Rows from block 7 of a small image embedding model, named by matrix and row number. Rows with one number belong to one neuron. Each number is 128 + 24 x the weight over its row's rms, rounded and kept within 0 to 255. All counts start at 0. Numbers have three digits each.
After each neuron's rows are labels from the 100 images, of 14976, where the neuron reaches its largest size: "peak on" is the class under the peak; "top examples" is what is common among them. Only what is clearly more common there than usual is listed. The data: rosettes with rotational symmetry. In brackets: how many of the 100.
# gate: MLP gate (model.blocks.7.mlp.gate.weight, 320x160), inputs 0-79
# fc1: MLP up (model.blocks.7.mlp.fc1.weight, 320x160), inputs 0-79
# fc2: MLP down (model.blocks.7.mlp.fc2.weight, 160x320, transposed), outputs 0-79

gate.317:092145103143105108150149178117138131165106130138115151153158177101112098129144099120150132119154125127126141100171114158138104110131152104140145062092091155143151115088091120124111099121167124076117141128099138167117148139132102089110125150
fc1.317:147125120108146146102128150121132123106146109142102171130119115191128141123144138106110126130114138105097116093113163084129148114144086119135166196135134114145101171129135174139122147142075139128135134138112126081126111139120150135143149121
fc2.317:103110070133103101124180166163139147097101160054174109095159098085119139124142135115164113141160134144130160125147100128097140128134173133110129140116126111132121122163108138120127131125142128061178152137146118147108121119137092124121140112
peak on: rosette (89)
top examples: vivid (100)

gate.107:131154119131084110110139172121202146130151104083119157103113111090091109129152109139135128129143145098143095113122147069114144115154136108106140131123105110112147133147152134105173084136125136127098126124125131161117158131147101167169129110
fc1.107:120127161107137122159088154142112088159115111114077137171154132104127100146081103146122099140135103161098137165168146141098144102093129088125130156150120123167142144144119114142107159101154126134101088166128113120143105141126111109123144113
fc2.107:109134151145104118103122123146119094093161113132150130126105118140109159125174093135151110114119120097120118111104125068163129128123125124149161145083165074119114142129101158099111139172134129091117150118102112125103138181149160115111108137
peak on: rosette (79)
top examples: vivid (58)

gate.163:107139088136158165135075135147093116115130150122157108109144116135142112135142120131124123130139161117164084089107095085151150139118127094104143107119137132083127144137124095146078119164161151097126138113112110160165115133124141151145120096
fc1.163:150120127111115166094082098103132124149147139118081130118117155168167166146149109130134128137116128143159080121135120132134156148146136150101093078132084134131147179133120115111117159108162145172110121107145112120159089122094134144110128093
fc2.163:113111126093133147131098145090117117089103103103128120166081071126109125090162153125100129138095162142149145137098120105136131129104145126102131133131138124188145122178136100165101140110121143118152123091139133135170160082120148102151122133
peak on: rosette (100)
top examples: pastel (100)

gate.280:137116161136149184080122138131107094122105125144133117096084123158167137111107118143142114130116144162178147157151134118133132132164174148143172155098129132124160156153132129144181142151113106138131091096125124141127150126142100140091153150
fc1.280:142137101089096103177086140179143123146140162117096145176166109154092105145142119130112147140167129130081117122087125122142116114078110150131114131110112128160120104117157139105084162088128153152105151106166123074142111122115126123106096117
fc2.280:083131131130167098109133116184170137136158092122128094151149112123137147122156139112121124113119096157159142091125096100147174144131109142133126143128090125148089134119108116135107132148111121073092148121144122123113125110106148173109178117
peak on: backdrop (97)
top examples: cool (100)

gate.120:142148152107130102117158132151122162130156114159107154176125123106148157184096167121123125143121146124108128132117169135146165144136128099110101151150133098101110099105145113143128133100135135108176103099114139171134143146128191122135130139
fc1.120:092161160099120129114112100147141137117141151150122146145088128095087166155136098157105094135134141127114118132145150134076123149072137118098099124132147120200114140155104157117145151130096133177160127103180125152142167150118116112105103119
fc2.120:143137103147143155092114099104113142083186114151145117101107124143101143105124117084076110129158110084133131153121076094154151165170129140124106099152124132145129094118086127152117144115147137128122105104116117149105173115136088159136118154
peak on: rosette (93)
top examples: vivid (100)

gate.2:146155086105113153134154104130127135130087128154157122156124093148099164111150085149146099144087109103085128149154104123124146102106097119129185129140127137133156101126127158101117115143124144117123115129130116167169100153101136137115098137
fc1.2:107134105160122119152147152149105111144121119163108127120149147163111090138128128161156129136133081139100172151156151154114129086149096140126159138134096148153135133126112126094109116076120130150145109170139136136134119097129133136118121136
fc2.2:125127126093153142159146146096130163159110131134121113132141141108096127163119153142123120136167170155160095088161146119137156098161128127156112123162112132056117140117104120108099179066166148118081137135120088128115147083106144102148128139
peak on: backdrop (99)
top examples: warm (100)

gate.37:109188134131099116125107122138149122172114119127198137145166114205094117110182065107131135092130153144132106103127131136128131106159159093128102098131129114082143123147138090130090099142147150143153125140112121149129114091146138084124086154
fc1.37:145063119124138134139173116152121155088160133127059141123120165074138141103133198179114096134088102126114133154123140137111145146075100130123139125099111137123174102126101172130113143098096140074111129094112147122115130176165142169105152124
fc2.37:093091134125132126119108095148089144103083106123188102145115141119074137152141136155145112172115124168090117110131107157120129116147161088133147099148158149124154135114101094149096150174126128108124077170164115121137104111156114145116111144
peak on: rosette (99)
top examples: vivid (98)

gate.124:118131161132133115128164183120169105117125096110069128130125128095146108137150127124149161113107092167153132112168135127132168175135140141127141116141112121125135153134158112132153135103116136123099111118128127108118155186066115129177132127
fc1.124:105125140096106125125171109143129150130124072114108080127104135097122083109112146133142127122109087133117163135146090142130147120132125156133128156109111125150094133121083154117152141090163157150136121126126129138132118168083106148108135100
fc2.124:116123096088126097144147139173105117113132121131136166127132097142139137139166109155098162150121155109128122096147118100126162159131095109130165126118118137113123110102138102092178086122144112115080121117134131086132079128147133123141142072
peak on: backdrop (86)
top examples: earthy (100)

gate.225:135117093155101136148104122142138134150136145152158170131103132142125137149117129115156080091148140139177105157149135116100129070136110162111111120138087146124110117131139121105121108155149163128112153084125149138101095122158134134150158126
fc1.225:082151150117142109107114130162121129134153088107093150110131128094119114121130147131176135125183062085147115120109141143096168139097151134116122168098089085146103126118169130106102100131150103118114089142121100136132128158143161164118114130
fc2.225:155155118113147127132105158106121110187097121157141125156132079137120158104112109103145142143081123140113124132132136154115109139130154076128119085136117094146113119143137163152121130103110127160124133128112143089099130141076098148135122131
peak on: backdrop (91)
top examples: dark (100)

gate.267:114188125143156127101093135108103151151148100112061152152110093141112113145114131170141122136152069143139127146063139115082160154107085171121153156149063113121139118148136111124122174090122111119100119141118135152119157114125124131147123135
fc1.267:109157101125119128138115139092147123102134116099068177133161169130112118128123187123110133113123095165178149126105134139133101173171104114115142144149141129137129126123137107156149169085148133153126128104148127110136131133146176130145129103
fc2.267:139119159113095127096111142167107126140113144133112159154166120125149150181102121181102131162111098123163138141138126079109146119136102134094140168114136120119119152114108123141154111159139149121091176079108130159117144119160125123137147123
peak on: backdrop (96)
top examples: earthy (100)

gate.140:110141114089112130131141122065167129119177143098138181126127080140129096157119127136132110160108141135108125116116121096125125122118142119106107122164148171125160103116137140081143118122115155119107131144160124149070150106086139142142160151
fc1.140:117119119111136107133117162095091143114106130133060148127150123109058136126146109135141143141104096161097167116135144115124111142171137147138109137130152126130166156127163118142141161132112135100134137113131145114078139079109058110125123128
fc2.140:113101146099141177099133148101137151122111170126122153122129152114127112120138131114142154163151143143126133105079136157114099159117113135093105145136116097140127124153113124158146134129114092087091105125136137120098192097081119147136123119
peak on: rosette (95)
top examples: pastel (95)

gate.143:144148118117107155132178157170138117147151116156132165106147097165125123107149075121130127081123135124109143106096109075107132128111133143116169080118103103110148145088180123118155135095139142104103128169121123146062136138121137125096123141
fc1.143:164127163132148134128133147161118127096134095107109158112078135104152133109110120129160129148098109151167158123127111087114143142153112106144140110137104125101114081074153156116159144105143149104131096095114143162072092125169155148130163089
fc2.143:079134112099110166112123102114159144147106116160162156126094127132161089157085104123143135138120110179102123150158094111096166096118134176129120124156155142156157128145149110141126143166074099131096136151166089176099170132130129099141107162
peak on: rosette (90)
top examples: vivid (100)

gate.181:103110111145124101118164141123132162159130119141149087099143149134098083152130123087143088131161167109116127169111116124116112110176147112098148104159143173134157153123150165112158106107110138133135135123112105147147109132148125098139125153
fc1.181:126108139144077109137157124153129114123128108161163098117169096133115116133106129098153093116139142144121139119124142128130109124121102115102136117131083131153122154129141138124103100123077094122158142116124131133141142129126098132130127159
fc2.181:097108121145113131121160136145112176090144114145114143105153116156101131119191156115135095096151179126170110114109141139121145141181084117136125115149095173099152153091146121162174087088107133147147135109137118116138083131148133147159111169
peak on: backdrop (90)
top examples: warm (100)

gate.259:147129121143136137091139116062145121145122124104149111101139108123107108124129115114114135112126159143149097172124135104096136115163152127125114130149090095091141134141110130142154102134127106151155134130121180133117130100142082148143126140
fc1.259:149096132106135084118126105051129100161081122109129138087131105125120093108143133128120133123123155132139155176139115140101111120164147125127076135169125117082139135135165101102130105152158134138156125090113134152123138092168102155171134109
fc2.259:136153060131143159084111144114094112123173107103093143140136107100110113130171126122158115128162147135130126130117156099126114159119143143145150151141161132125122119101112108163166115118131137101162132111132116140120131131118120133105154097
peak on: backdrop (97)
top examples: cool (100)

gate.128:121101118107083103091137131128151191105096114132149140109139133121120145131089128108153117080134125098096107155153103115111118087096170134112120149155172124126104117141119110109141138164119136141102104106192137102125103105116141129159105138
fc1.128:093126139103157123147102123110102107094144157133093149160106113132169138072146112146108111157086085161153145114132099107137139172135127102160103137125105079119119121124105142133160170142143144135133142123086157122121144160144113141121137088
fc2.128:144118163136095079153131103149112140118140158106123128167084139183078103124149160180127135130097090139093139116140117105144115121092081106121136144126125097163103110116110171123114152127178133097144119131103136145100118104161131146119167135
peak on: backdrop (96)
top examples: warm (95)